config.yaml
model: "image classifier"
dataset: "single toy objects rendered from many sides on busy backdrops"
train_examples: 50862
image_size: 24
crop_scale_min: 1
horizontal_flip: true
targets: ["colour"]
num_classes: 12
arch: "convnext_v2"
isotropic: true
norm: "layernorm"
activation: "gelu"
mlp_ratio: 4
inner_norm: false
patch_size: [4, 4]
conv_stem: false
layers: 6
width: 192
kernel_size: 7
label_smoothing: 0.1
loss: "cross_entropy"
init: "orthogonal"
residual_init: "scaled_by_depth"
optimizer: "muon"
muon_scale: "original"
lr: 0.025
momentum: 0.95
nesterov: true
orthogonalizer: "newton_schulz_5"
adamw_lr_other_params: 0.0026
grad_clip: 1.0
ema_decay: 0.995
steps: 40000
batch_size: 128
epochs: 100.7
lr_schedule: "wsd_sqrt"
decay_fraction: 0.4
final_lr_fraction: 0
warmup_steps: 4000
weight_decay: 0.002
adamw_weight_decay_other_params: 0
Rows from block 2, named by matrix and row number. Rows with one number belong to one neuron. Each number is 500 + 25 x the weight over its row's rms, rounded and kept within 0 to 999. All counts start at 0. Numbers have three digits each. After the name is the row's rms in percent of the matrix's.
# fc1: MLP up (model.blocks.2.mlp.fc1.weight, 768x192), inputs 48-95
# fc2: MLP down (model.blocks.2.mlp.fc2.weight, 192x768, transposed), outputs 48-95
fc1.135 113:471485489515518558473518500504524533488569500481500447501515478531532526524474511481517508481521483521509490515483490532484502530550540523501495
fc1.136 086:513489523462463508449502489504521480501508547485487497514486501516515510484518458476529490500481490501465483504524493484476502483506503464483524
fc1.137 092:505480523487497490514544499502499533511484458508489523503487544492506479516532478492493506537512483525459554465499478454507533514486522446512455
fc1.138 123:446502519513504525481475481495527547518487518480452507514500503508494495519505506469518503488489467515487479484465482509488500500524477515461526
fc1.139 090:473535506495503497435525485527503510545529523532504521541523507536483533528482485499483506477488436531488470484491508481489525510515514553512493
fc1.140 098:513507468498522514480511519504480519542482513488498521490518513510529486490506502491503509512501479501572445509499472521481513480504488464480463
fc1.141 112:546481530520532513515525467542496526497461514523506495506472509471470534430469566517559468494437527486543503482525489499518560507493514510484489
fc1.143 099:553503535492495517464502517494479510542470528442559521502489572455516456514502511531471508527456503501448504556494493515456526496512512557490510
fc1.144 097:533468477503492495494490498459531524535498510482504523509530500479506528456493552496492506536486454510486501535538469459513522533484463472504538
fc1.145 099:509484519502487497527516496494516508451541521462527454513490531508517519524507521578479525516454506480447536505552522491516500506507480553505514
fc1.146 110:488538459504469485516505470466513557481496516481498518482518524525537552532517463510505481461515491511499557534535549547491491517486537452504492
fc1.147 102:534517495530523478488514492463506543513499523490496479458491502447520466486531458513494480510490498525548455499555514502474490501499537465469490
fc1.148 098:519502552541552493499509495485502502470479495459472536460540483493506479487473506482487477496516536508473506505474499503464507481467529507501521
fc1.149 109:522543547512505503486506516518527496465439504539476533507501474499506475496446519489467485526492499553486521498493538521545555460504494506475510
fc1.150 087:505444482523459576484565473514526528522487518469558526448496516525463500469519454488505496512517469502532510514514525585466484518479501484525464
fc1.152 086:497497516529462529497489485478512484550487497498496485499479517521527459492545493508474502464501525493503475566490542496532499521458468526458471
fc1.153 118:552526502460492492486491497550510546504505497530491502499564494493506484503541496471500493482452526494506498515508487515494505495456506485482509
fc1.154 100:499499499477521500557534490553495511548472523502500535460477501492500522482487519516512475511489477454500495464557457491513534504495506500516497
fc1.155 117:526550530448482513438533497490513507454476519550514501439508485471501491475483489528500524486474492507509516475484492509492531441490483476490524
fc1.156 100:495521505497497496505462469524524523488526513518471489521504501492554565504486515488473526505496480456489544521466530480504537535479491510506515
fc1.157 104:533417512488508478471503480514487524489540525489497491504503524508467509480491513490506483429459514467492447560467488509510495486488557453525519
fc1.158 086:531540513519483520524505491514494507520480554495494496526493515514472525486556489505493510483501499526479526440535467522482493522455520492490482
fc1.159 102:491500520489493541510502477478523533474533521514509503458492448506453490526497497517465500504521477517508494505533537523516530536540548546505500
fc1.160 090:491492494493443482513450520467535511489446476492542467551488495506473481529512488544490514534497503466508487539521490497480519530504484482509482
fc1.161 087:483430554475500521508463519521503518508484533503516538480499479492486485528492495513476507497545485480454517498503526535484455500474450502486476
fc1.162 100:505509467528515466467451543480471506513490512499527511540516522513535525515554483524501499531493469472509467521504452506443476543527506474527481
fc1.163 085:476509462486517490510471511502490513507513525512490479509507505458509519520482510554506481496494480471471541537498467488501490526518493465546464
fc1.164 097:510541457470486476491518515487516493496474513481549468477547485506492490465476474455531510462445495489544522520482524487488498497506502528501521
fc1.165 087:545546526540480494524488452483523470498518509497532469507508484480451484545491530477509510525553528442560531514521534519508516506484449535460542
fc1.166 104:468473474525470494520504554455521535519505472462530532459500561495485475498510514516492507527498511526526538525519504481508469514506541480491507
fc1.167 112:486508483472481528482514510480519490510463536469518522516461511475532497507492441495479502534510537487499460524554517495495491523520500468507491
fc1.168 104:532482495489509493507500541495521574502542489562490511529464435505496529477520455528520465479496494519487517481520460487494494506551540515497480
fc1.169 112:489556481491459527540512515445551458485519521493498466486485486503512493473493483508510512499482489485542489489502480513530512480502511504560497
fc1.170 110:467503492499516501458470447466495496524461559485475494499475524565524546499538469506476523549513454501495528491473492520468482489534514475460517
fc1.171 107:504489528543496468500508485520503526499505505522500502520517470455499487476518541508548522469501528550445500593489524476519546506499473500506521
fc1.172 077:521465505515535490501553520514509566487529523499483493529490501490486516484475518484476506507445507514478491492554520512493503521489493459469515
fc1.173 090:470529513535516504530533566472462501492477474498467526486477492457480514483461479492491529516505513483542528527519455507483494484518487502558523
fc1.174 092:496493524515521496464464487509503523464471499523464501555464486493515527527539482484463487522510485495558499506458478522452482489467498518510507
fc1.175 096:464514518492513533510545491541556527540507519569506482521494531498477502525538482512505487501495498494517484517489499513467514476564500484451508
fc1.176 092:470537499531461440476489497476506512467514495531507497463520492499469530489482495508539447491470507547495488513444501508500544528510493531514496
fc1.178 097:502501464506505475490491459501518527515492473543524492484494505508529526532494505503472518484451500458514515542538476503486478484480468491524503
fc1.179 087:488491494511455496488517527533521479527517541473520508511472488503483508506491489469487530510544483522537475510483446494475524466525506529485461
fc1.180 108:501499446479481541475498523527491490515481486498518467513513480464474537512486468503489494510496478495511527485501482496478524495461520480471524
fc1.182 116:487511510464521531500443458514495501497545535488494502510543505519525497534493520474488526506532502490493514495508515508514507554545525519474463
fc1.183 086:535526516521514532486500490461483517522472550476504494472466492518488475506467500494467477489513502500512441511492504493545507509525497533522495
fc1.184 078:486521544486526508505508492506512498488475475510528477471480526491475487481482519522497506529491467532480486505538496490509510460518470518481535
fc1.185 108:493534530513549468455479456478562532524527502503507483521525510516497537513490525469475472532497516515479440481487481494495541513518522454492538
fc1.186 088:501478467458514494561469462503530475487499501487443514459484513529448500504516546529520524495489451456521478456464486488506502458489517494465514
fc1.187 098:496538518476492457501526500481453511509469499485498495480480529480479460523476486546465489476483516487565540496500481504498482464477488494514520
fc1.188 106:484481504498475497507468482475496586502501508511477527469453474475479435511510485511525503514491514518444526460492522495493461481469474477504507
fc1.189 086:503507466509538496536513477546508494533495538489477475537503495500462551502516506504491494496523545517523549472441483475449506493521518498464514
fc1.190 115:502485520458473502487537491517470506501487494500488558487514471445482511477535476482442492510547491503530499473506539495511495499520513502497478
fc1.191 107:499465494523475497484536504476467530473554482488515549518524490478471520540550514550550500542507525524546498451493511526521502529513541512548503
fc1.192 095:525457481519474504553515486477542517509461528482530520484496487530518525482515472511508489454526518540480493488505504519497525493515483516480511
fc1.193 076:479479486492484484531490505547513504506489520502458493496513501480454534502490519458503523512553486478528546494486483490522448448506507535454514
fc1.194 107:467491508512487467480485498506495555452525538512447514498479524453516508507478496482516522498495490464561482514506550500455516471492512483504494
fc1.195 124:499502482482516527566501529496517519527507526502475546494479499501495475437503493504507469477549526461489515516484486524493524501485491495484604
fc1.196 101:554500508476521493505500514472482513538462516524457481467483528501548478477502541520497549470526484532482510541509508493512513488499472490529449
fc1.197 099:495516518484483500495504465534501512544506496476479535474499484530547512491486509521462516523517538525475478494486559468479486493545542511502505
fc1.198 095:532498501508466542520443521483476501525489491528472460504528498536499509497499479505523467489449481485467499538511486474446518518501469516495472
fc1.199 126:548522465526516510467487533511520512512523538523508471483515535581500483502530551481453530492482520536515520507455487532504529493489479510482477
fc1.200 080:503569491458478482485526476541499522486532530507521517506482496517532483505516530470495462512453491527519509517541527501543506506454492488557499
fc1.201 125:527535485515456477502516515522473493498522514508533529518505487506529497514477504490527471495478445503462507540513526513505519522501478463482468
fc1.202 092:503491530524507504549491518502524462537528480512514494503523473492492549497516492490446480529517539490471518478497522496462502495529439469505488
fc1.203 100:490531506484471469509477461529461511526503572512560550466502474512509480478438475483528496499479513521505447481488503523485519498511520508483524
fc1.204 121:501550506482482489499511494451471493494475459500464518481441514521488515497487512483543500508490489513500532480501526516502531491522494508514495
fc1.205 095:479510530536511513490498487545472497500523500500499464523488436523477495469499428525496513516500489469477536536539514501535465475525447529503508
fc1.206 107:513479491495441477517493517504475504506553481483537490481511517479482507497491474540483491465506488520514503521519515495496503498511481496476535
fc1.207 092:519494538503551515534489495476539519496449517534474479499466468476504494513500474533517530506526487496470492499516519483521470483513475493509546
fc1.208 098:496506525479516461496533486500516496449520504490475509534486524531497441483521488489482493488471501502566530522494542502530480496517473518500497
fc1.209 100:500495513529574535481485531482517494516539571540470482507522470499501506489488468522478511497462511476513506528491497529508489524541508510523465
fc1.210 074:471474513501540493509522480506519521520518538486469526488468470468456488483505488474521509528479469478552524497470515490487518484469477478492498
fc1.211 110:466515494516463526537508484514474507506504471514516478524488517502548532500506442541478489495508485524494482524483466504504528511530497515485535
fc1.212 082:502475498512497543531538519556535511516511522489493471502532486545525499495504529488499488481475523508471511494479474538521486484498513513559491
fc1.213 079:484485478488489451471509499435485494543485517457512511487530526485494528485515501466519514524529470501534494519494486506521496548486487471497502
fc1.214 102:525511496521599451514501517516474525528529506464487543500484499551519493484480463504477504538492495507485484497441454478498541529519500510434480
fc1.216 117:520490537467509481517484454518523502474506501496494501499468481510484521514493466509487502506494477500502458453493506521467508516453488527539504
fc1.217 100:521481516472490481471471495501522575518497501562500480482490443516495504502522511485486553514514500498500501491524530517495472482488503489534468
fc1.218 140:472482533532511448487504505482463543529516507489497539487530516486475502516465517509428469472488518507508525500485523472498501526536523443508473
fc1.219 102:513487507438503503530518464515517519486484479526487494491472501491484453473486493480511507524514474447520492511474439535510504514474462498507532
fc1.222 088:476553483482494444465506565460489531484497505496550527483506497459498498468510509563471493495480480504510506553531477512478451506543543459523476
fc1.223 102:499498514542487508512465500490502527524487498528457516457491476490508454446476508491485495484466461476524482542500504548433456473512481507453505
fc1.224 105:514470470508463483500475526483505531477484498507469499514563507494511461515495507511495546514495476479486529523472492471453522503464508543533529
fc1.225 095:536521501476498489480498491504515527493524480480523556487525435483477501490546482454474527511471495473520526514516513483476487466505527450496526
fc1.226 095:495486542489535489531501508497478504479455514525517534544505493479507492520508505487514449472489476496522510502465504452485505471504488513474507
fc1.227 093:539510500512501515474480512541498569488513520527514485474550498495506498506527466478514515505508504485543519544498493528504536476501472456496519
fc1.228 078:458530495499490473482464454481474504513499543496492448565532541566520532491514470528516515484515440494511519520469513520495484477529493488524540
fc1.229 087:478478506470524531526538485495523489473528458545519524520507522485470503474487478511468514486478553494512501491488514532490478514473518455458490
fc1.230 106:465485503523477479470505513503531485510492479498457504505481510472498492473502512516492470492538465516541515478533491522493494513485500520523491
fc1.231 116:493494541490458509510500513495511570505517537489463513504437534547511485483478497524495473468524506511457525467471450523496469507489499497539454
fc1.233 099:483470518491533499512524483563481502560494531483537494451539500499461514524507528469509512516487491492512563464472505531519472478482506522498484
fc1.234 084:479534525538478482472503448519489526581458498485539535471500498528531478556475522509522521480484501520470451527518518549504518523499486506501534
fc1.235 101:508534493466469524513535494501498521486471479533551566531526514523504508500492506523537503469487504501521485435518502460499471470458485525505510
fc1.236 083:480458531538522480517564460521529470513500457499468502466517503473504474548513500478526519545478527478498554500519473459493482475525467486455503
fc1.237 082:518473510482444497491530492457465506499516477499481524482501499518492511522476472509527543507505504476543486473474536518494469499478465481522486
fc1.238 089:447547486508489491501499439473538498575489520491484526470533480493506534514525515518480506536509487536477525488468485479515456473514502492541519
fc1.240 094:481507548475499474494534512496521481537508492532497496521494507506485531505501550480448523453482521499534543520480469447506499517469496547514488
fc1.241 104:475449481493456502495525465494482528531500495535502490520495516501450517438489467503490515517502548498468499489472529511539508518514528469526509
fc1.242 069:503505517532486480499507501520443530552528485491472467522464465499483509465483483532499481489523498476513499584475490490485483522507517512498490
fc1.243 103:494482540548479496480515481542488546499492527511479478486488525513482516487523473465501491503504520479526551471516522547463499507492504499456509
fc1.244 102:510493502516518503479496493502492525489488516490486567471526492506488490449524514495486494500487517512511524486506535492461464514482483521508567
fc1.245 107:479506520515482483516498548485509523498509467456480485503481506508529480475472506512483470508477527515517481505530510474484497509512524510562478
fc1.246 116:521501524516476489534501500493512526470503459464477493525501477464510504492501472465496511522531479491510495521493471493501497497547487504464510
fc1.247 097:521450464538527519525455538500501499510487477499514518492497492501499507514488540505539515476523455508500508516516482446530502425524464489449497
fc1.248 104:492504505491529511500508436520518480522533510474485517498492546503510486528493503547475463488467495478507492488485463510542462499490516531489469
fc1.249 111:515473571490529493500512487512487507538492457543504515502492496501495462500526519472509535506547500462493532500500501504472504528485502499542517
fc1.250 113:499517429492503509456499548539539531533489533490487538494496460491508519538460482521532513432493501523523503493482494541531473527498516506493519
fc1.251 102:528496508514531504512501472507489494521502529504449522459524470475490491509485482502513535482493463508519474532556505519503515479465517494546493
fc1.252 122:551532463499532499524541544501511527511473511510464481544509493507496523482481482458513496491457530522519510494476512489543548482432509507547450
fc1.255 078:447520507488511499472519546480509501494503538496519535528521514496520519503501540503479471525479482503466463544484491491486459506494508489508455
fc1.256 101:548504500513511451479512504520547491470525467475491486485528479480456531518463474495489458432480539499479534501528498473525526527531468485533498
fc1.257 090:531510505510499527498484518500508537505521473505481505509456451496474517519476463528490490509502533507506507470480514473480497492544483504488537
fc1.258 103:480506499511518448487454507505527489539477513520475520475494498543461519512479524471513499468486529532510479494477549436527492507485513481465508
fc1.259 105:506519504491516542471539518562500493507489503516515489460507495519521503511488553485512460477530515488517516475505488471484470519566455455500521
fc1.260 100:525481492485492500499510485538454529502539466524509464536526483503512494488495467543462515513482454495455564498519498484506494474550497499472485
fc1.261 114:434513493494441516459501561471518500537550479523486513479493516514454483478478495469489479495492491490543470492497491550526520493512456518497500
fc1.262 094:523510550511459459490521498450479532525487535495541502496481496534547503483488477488550479505433472467573529460491504485520513535534510457460520
fc1.263 086:483532525511540520521544498548483481552502499501516479507494515553449471493507517536505497533518514517536504509522487489490463461472517465521532
fc1.264 101:502503536474476467522525495495502487538538528534456533500490539495503488495514480475516471490513547470484516520494519518487450474530503505503539
fc1.265 079:503503549500498452512475529495512531512515507500523519536528553448535504493507520522456488495484519496447504504472478491489492522495506488514483
fc1.266 110:506525523471468536464505478505502510539527472502494483518479472496512548524493458504497527506501486492513484513510523480525517517453475524522517
fc2.135 111:520538493471487518501526484486451527518488542493505468529497447499479514531479553469524485494523483463514506508460491522482486539492531513487462
fc2.136 083:475483500525537486518548542414527530473494497494513473533475492517500527484503537522448455504512491518502514533536513509465523507507534495500529
fc2.137 095:450492486482490455467489514502476513479527528470500452543549462520544486522555491481458502514532493513458505528506475510521490504519510454531508
fc2.138 121:556489464477542496506467496496482470499483512484510525479442491534468523520515476483489491508468478510486534497516526495532525482499532505507482
fc2.139 082:491504486482484537501495509514449528518533484499540499487483508474492539512514484471488558503525522517578519506510503513528546494496500494516478
fc2.140 096:488489495537511542479496519486485494493508513538522470557501492532505447520480498524517479507459494490517492513493506467521489531516515500447505
fc2.141 114:511467528478487478545468546493484480511478524500482533520504537497520483520498522504500555508479528486510548498499479522496483523489515536515477
fc2.143 097:509491496510499470493528501488498486452518495509515504488478483490485474463519518497498487483497501459528487506512458484515511539477491544525509
fc2.144 095:476523498496476475472508459521523527478495522514520521468512539493485481492501530515511466546507518443499533513430516464559504487481508490486500
fc2.145 094:442468496556494464539501480476501482507484472492531482520515485484493499496497533507486520510531504500511523534482491545507479493497497483479496
fc2.146 114:511512461480488481467494508473505554525523509504512529478506470508456488480479525543526464522548491534515500508528495478517519523550483515520482
fc2.147 097:512490523502498558459470492489541511487531501515508492484520453504513513519488493500564487515511496483476505449540521465497480539537525503496520
fc2.148 094:509497499526499528516519513485515517484564483550477500510526484518530555493537498490535475492540530518560489547499484516485498533510468467442553
fc2.149 110:473503480473493488509508499507504426470530487481516495475476541534516448485507532467529514466522538471488520502525551510468460506553491503520536
fc2.150 088:470518486490508469497486440541489501521526515478489470500539491521523534541527469519538517491479475464525509498462458530559492482487533472512507
fc2.152 090:498518507489507474475509483513447485493498464531518498464468487478471475527480511517483499487470507480483496461473512456498499503477502467492511
fc2.153 112:504489503494471464493532560556539468453514517496504462519512495527540490491475491509533493468498490495491497514524532526495506556521508454496516
fc2.154 103:511511487513494459464477489527501476516503474513462509477464500545471527472515492491497550500516524537542519491460452484499489481499495466513526
fc2.155 109:492506498520499508495494493489502487497481537486479506507494488453464482495460500438469498503535463556488531529503493521489524483480491473516475
fc2.156 096:499498464520496521513537487465524469505506475513468455506494532527466524517515507548444492507578488471514440480520504493472475535503496508529520
fc2.157 097:536482479500438482493500468535461499471492476491535505524522462466519501492503524511512509513512521470527500482552492524566499492480554541509502
fc2.158 089:448493457548487501504475446461506512482505478539521496527525476513541509492553477513494459525545533451516542492473475575485489513509507535494484
fc2.159 102:478521476470535499479491539476495522472515456459505480506490482463499519520537454471488539472497538489526538538470473494492466484496460554541487
fc2.160 093:466462515473448445483468505511478493508515482454534533496540488518516478487534530479490477518427444518436517496469536490530493528477511472448513
fc2.161 084:511465474546519506480540510464479492536452517501485511495473519530501516507523540537470468487513476511462480472519470483534470527490504507520465
fc2.162 099:511480508522494505478495476495428470498514499480517491472493520488485544466550513502518479483514523476517501499480460512467468500492477459484481
fc2.163 085:483531507515492473494516506494522470528530466462519506484506485486508477525519522493519456494490489508500463468527518560489504486535526527509497
fc2.164 096:506472562530486495522498473474516481526529528490519454563467511480505474513501541550475499536476506466487541506498531521498518505461488509512472
fc2.165 089:490487526503515518542507544513483502522489507524489491530503476518508518504489503456543510534500512518498471498484473493559517517463464477503476
fc2.166 109:493514503491521512493505450514548505495446481511560523445490473512490480503489469523500497525509462515527481510517517487452522529529499484484484
fc2.167 111:540499488509491488523510515496505523534483491510482467521518501510541497505482529535507492496531447470447536470504557488461543518466473479486499
fc2.168 104:529466502509471526492532537507498503518513517482534494509502493490491484520497498476535510544507567541487533495451472550540498551548482524492493
fc2.169 113:507516531456481481457504507498545512531494468485496535472530482500482505543523481577506508522468497481499472549497503470485511513483513507450509
fc2.170 115:518529521476457510497481499522489493521484501554532493515481470548493499498503478513473519468484491499506521477522474520495498456494457489493498
fc2.171 108:501488502479489489514491540487480457488465544453487498474509522468501511511538493487472522560477489522485493512460491476466491478489497489465501
fc2.172 083:481533523518505536482477508502502517533511552525470506490491502444504481491524525537502498484493518507479505508519528504485505513491530502508484
fc2.173 085:510489537501511549478534511496526499511514538467519486496492463484507504477464461508521487492519488529491482478498507524514506525520495490501531
fc2.174 090:475575465448514504533539488501489513534475510509516486555501513488510501509532529502492497510475531485483472476517505472532504491517501493508525
fc2.175 098:482519501444500513514526456499507478519493467526536515494518512463510495507470459499500534483480506474472491491505493449498516497529484536540521
fc2.176 097:480482521498532496484527530456484523531507521503471522454519497520506522536500497498467507545524512476461532516501476504526534522530496514449478
fc2.178 106:470529491509453519485498498522488503510451516475499534519490479502485452476523473534519526474505511523482490546467484478483521542481525452461498
fc2.179 089:479535527466509495510495488479482541478466504504500501494543477440462522441475493468503493519490493491484482500522532523516495517486550532453526
fc2.180 099:514515495505517520532556536535500545489474509498504509488461506519484492515497509528514535468556448492497522509556509516483481515475477494520471
fc2.182 112:439474472528528463489566504519502508488506446504491476512527545467476501489491522513466542520540502510527452459520526488496488485470528504490462
fc2.183 088:457490560490519484483454523491453493504507512471499512455476495451488515495484518488484546521491468508553512511524551502480462505490480495512498
fc2.184 077:528494520541474492499511489475513489527487465494509459484530523528480483509527466482457503484500528496546500498464470452519526518500476531495507
fc2.185 110:541490535494516498502518577487466520504526523537480535507522512533497533468451472467503457496527514479463487542514483483490511504495478458457459
fc2.186 093:510517539532509513477499497474453480510460519497490512439498538527483508521506526499491519493483514548563488483499435455478479496491510498516477
fc2.187 093:491479536488542516523514482507557524519490541469464500473456509513467499522568500521485486501504498503530494511463517524483513477486477521546519
fc2.188 097:499487549479501494495488526519499546509464531474477505407498478504529503490522506507540512482468499469487488521486503484557528521532518491537545
fc2.189 088:496511527480480485504535475502453485507501465503528470546508490502487486483458464559474496508494478508507464539506494501447497528523503515489521
fc2.190 110:465527520492517509498551533526526509511529498449487487465523503538493476509495483520487516538529457501506491458478481519488536515510497518506487
fc2.191 113:497493477512526518498490465461479509501487458501530486509458532469517503474467466553495507513510480517488465497537483544514526472460520491496476
fc2.192 096:553502518508448567512528483513492519502457468525508518491461514484545514458467499475470520483507490484554453519535486493511519509518510526516511
fc2.193 075:497539487510444506537504533514536471474502498463491523453507507494498520464494515507518514511506503508501526504545509527534526509494501525486483
fc2.194 107:527462531470520527522525481501492473493489498484479506513491496442492511460508505527502543447475471525445490537445488492465513461524528498521456
fc2.195 122:485501510538512503472453507513485502482442449522477503544490478560508531507474463491483537561509515466498502495502526491487489473513503504512520
fc2.196 104:462478486505481519532495513500514554488501482512460481461505478477521552488521515481517519531491476453521541513499508495477524500451510539531443
fc2.197 100:508514475511494530512469485504474537475499485516538481534529475516467532444518509505538515531534511477494516482492486522497476462512475519544518
fc2.198 095:483501504539517470487464502493542491451498489486445504518512479500527468485497475501547471519509497469488480450501517518515450558536525509454503
fc2.199 122:500499485449515528547505519525531542497497535487465480476513512498507509497480543504508460486485520525487540487478473475507467550465513490443471
fc2.200 080:479450515488489517509519481503451501484521493534502508460485504482490495491464489526492482470495563530511494510505459526501543513473494480549503
fc2.201 120:552499476482499527503508537509512519505511504503478491492488514517497519471477485482474508531482451512480465509499451512481517466471515496503497
fc2.202 094:532523446542481497509480551541515514487515506458518510516503477514534478500511494503501503512466467480502507513440509517466503495525484518551466
fc2.203 101:538472509544457533472487487507479488518538496426472477466511516496490500483504526500481481482460482495480499484465493511509497511525533529521462
fc2.204 116:545537477495490490517549491475512503463481482489454474507433506514486457521490512525554492510492500502465517482499512500495516468565504482487477
fc2.205 096:472498527515479463517510454497479490544528503493529487501536508505499469503496551505474505516479507509536518551496510477549468483483483485500559
fc2.206 109:508522503522489511491461495494491530497525510485502543497490481467500493561560497524437454491553507472489519551540516487453502489512514511511489
fc2.207 094:517544492491497500505526490412501474489484497494483525473543514517474508512499574545481558545465467517557501514491501532474510467533523535495482
fc2.208 108:527486493541521445492449480505514501515441497503500524521529525482466497496507503531499491480554510493526526502557440495509481496492446461509496
fc2.209 101:514489535485541508461493492529505512462507470466428521521444493497485472505498529484537495498473536499543494513502471533506519482485471485465506
fc2.210 076:457506478479527479499498507505502452542478521505463537498504492503497520493524476573533544497499496517496503528547493458514544490483504491485482
fc2.211 116:513515515450519531484563503466510495481563522518537516479518509526460472528523509493512492530487470455492498477505532493516465520526507504548522
fc2.212 086:504449471505481514478542482466500522461494522490475528512479521478507503498515492482527497467453508483539507517503479448495532476499553529481496
fc2.213 078:476475524502459497484503468499532514495483514500521485498478444500493421479467498477491512473533445495525496491508541490493520454505555476477483
fc2.214 101:472489502497502540513537555476466516506502487494458574489501522535508532506476535500550471512489489546496507502500495488510470546471479471495530
fc2.216 124:469486525512475469479500468469510439502502486534519496566515539518518534506527538507503520486529499501504483487521535519522489514537518506499470
fc2.217 100:492530510491491466495498494528489448511492478478473484476522523498543502516474430455498507544484500488525463508494454529476497450519478493482519
fc2.218 144:499502523490510510497502516501500519464478489534477547532496514499491491504498473545467493492471523509527502529530501517505518483469484486513463
fc2.219 098:499520507514480507497484470514501467494488448496533512472480513468504500503518489509478517509519471473497481500531522505496483497488548473485496
fc2.222 086:478525523510497496476480469463487528505525541515470497445530519529490503494498527505550519479502532536502552470547490489479510561522480464485505
fc2.223 099:502489518477505487504523485498501527469516565525472522457514486493478465488517531520505534482505506501483509508522503475466501491567540513501511
fc2.224 116:478478517501494435486480475513500488505507493463499556511478510519476497490526493511529501524484533468517487549504539496523508503468488497550477
fc2.225 098:469529517438516475500523519526501497488558539529485523527476543480494480531481490512514476502506540520432512509519542510530484511505485506475551
fc2.226 090:513505503468531491468522501482484471475484477496464473516464489507505499543500510520504500484543475507475528501490464522529502469501559490488477
fc2.227 096:471556477519496494469533506489506516502488548483496483517502506475494492517509500526488498491506509533507467526482537498464471507492489534498498
fc2.228 084:515518474511516549445515484493503471500548487529517476554504493456482502489503495498515501506507486474529538497473508506494488467465532494432458
fc2.229 087:499463547476537489502425492494500507529472513499516457522463511491497526499483486541490503448486522485516560481522538473506507516493527508535466
fc2.230 104:525486529496503510483502537533493510534469537525552517514513443498516517505502529477467525484525522458508510466525501525506473515490493474480486
fc2.231 111:515481479532488489475512521499506521520526474486494498508475499455487523520525517481500494514465522462514470541512516549499512530545492548496477
fc2.233 099:482498470494466471488511501495462483517488481482435504472510468520544473474481506552521497517515515527498534517501490519505530476504489473543496
fc2.234 078:517470548467472486462473528449480501510489525481550489495486551476479466522489476506535459525478519512533521509505497500473467478528493510505510
fc2.235 104:495485520485498487504510503509511508524503473502477525509505481492515490496481523461504494490521478508523518516517466490490508501516468516452469
fc2.236 079:503498485557498480492528497510485515518466518444464492549519510532503510522526508510479536502514503550477482507482508530504506515509517490495507
fc2.237 079:447501504478489468527482503514494520524518472542500543463488493522543516550479554489482482468473494533484493502518535470512504491493528492490475
fc2.238 088:547482483472504478491515500481476517462484522489498470437526516493483517538523475489488484482503506502495475460467504563518482447486469492514513
fc2.240 102:482481472495504491491499450495500520514498527526532493514493476524457510508541460470486461534485511482516488514522476505466506499465491476544538
fc2.241 104:522469494500491507518520521511496536448551456463445512495500463514508473497557511476499528462493529507490518507501474484539449464450499472430500
fc2.242 071:505540464515481500484530500480447434463476522498523462504528483487492493450521471507531476520510498509527537493496490501515473522540499514514539
fc2.243 098:480486519465503499499533497488483513466490495467456512482455484497539514490511484452520468495513474483521516537475529507473471506499499470517439
fc2.244 101:480508530542573511505479509492507532475481489540514505524519498527546530490478470542523511518479508500524499466492479498498518510509479518487516
fc2.245 097:465504501527492496486505528504483502511523484555501451523493453536513504532440545488478497466485469474527484540451496486492512511469513495484478
fc2.246 106:519535502470501518537511502477441516493507462480522499465508527483500486542502482517500503541519546533518487500530493517517545502523528494519490
fc2.247 096:484478501463502534528498523472541511530538479492517551526472506516536489486475518536444518486455485501485506493507498471507494506496564497486479
fc2.248 105:536476467515532498510444520503488488505478495473487508476493508504501522519485496538515463504542499474482516485508516504541534513475487498486504
fc2.249 113:501455465499511504452576539481550457500484517463522499538481502504514511495538509495484485501513544515509493539497481478530497482502504518521473
fc2.250 117:513537512524528510514542471514498553450476500485502478527469522538529517514485508521531479501481502477501478542513499526489519489503469533498497
fc2.251 103:522498474464485530515485503528508541488522514530501486510559457506476479492528505476508494438485492533493480532484493495457539492500514506496482
fc2.252 108:511509488535520511554535496495510480555515508523499478514519546517519499476470511510471532507502494512551478523465544471499488494447521509502511
fc2.255 076:508523482570489544512467453472437513550530517532469502482481476541484504515500495461486534504509512502557491497515512492490550510513523504496522
fc2.256 100:507469475488528441492449501445466476500563544514506471487495460499532499515488506535492521486460461511477539517494526500479497513528511502509502
fc2.257 091:485560461509466524493524495518478477524512500471462494501476508510516489476514516557493509498496450498539472483527537497530468507546497499513521
fc2.258 098:477515537518480496482529479504472483504510516487522510521487476473473506501465503512450498525477519511456516524499515464520474487480504517468480
fc2.259 113:501507515515515536502522525499532494539536482482515527552492457531538499515481439481467491473475517478529456528443472508520520442533490485516451
fc2.260 096:547517543487503498466524524490550483509516539464525475531445481499503471492486521500453537481505546546540485463448507441486523496458514481512497
fc2.261 113:464508499508435468488510503485498494510472458506519470475530486496514509497521544479516490507476488479519501497512524503485547492482505530497477
fc2.262 096:506489530472464473490499516507488519539476494516474517509457497506456515488473479538519465465491516527488510482510516497516493507513492527466534
fc2.263 085:518509499522497471491498493493496450504507468489496501536503438513515476508521526495503477485535512482559501520465471491508520499528469488529473
fc2.264 107:497540517519455483464488523481502538468482454483479489467534489503512514484479495470514491511518481476478485467504526470525523518529527482474518
fc2.265 082:556486480526503478491470486492486497477495517496505482475497516438487530488485507529489499488472508476479478512494472526488501526476484546474526
fc2.266 114:531512481516548495519465458486504520490498483540497494532505498463497535481479500540490531530507518494520508511462487489511464528476513485514513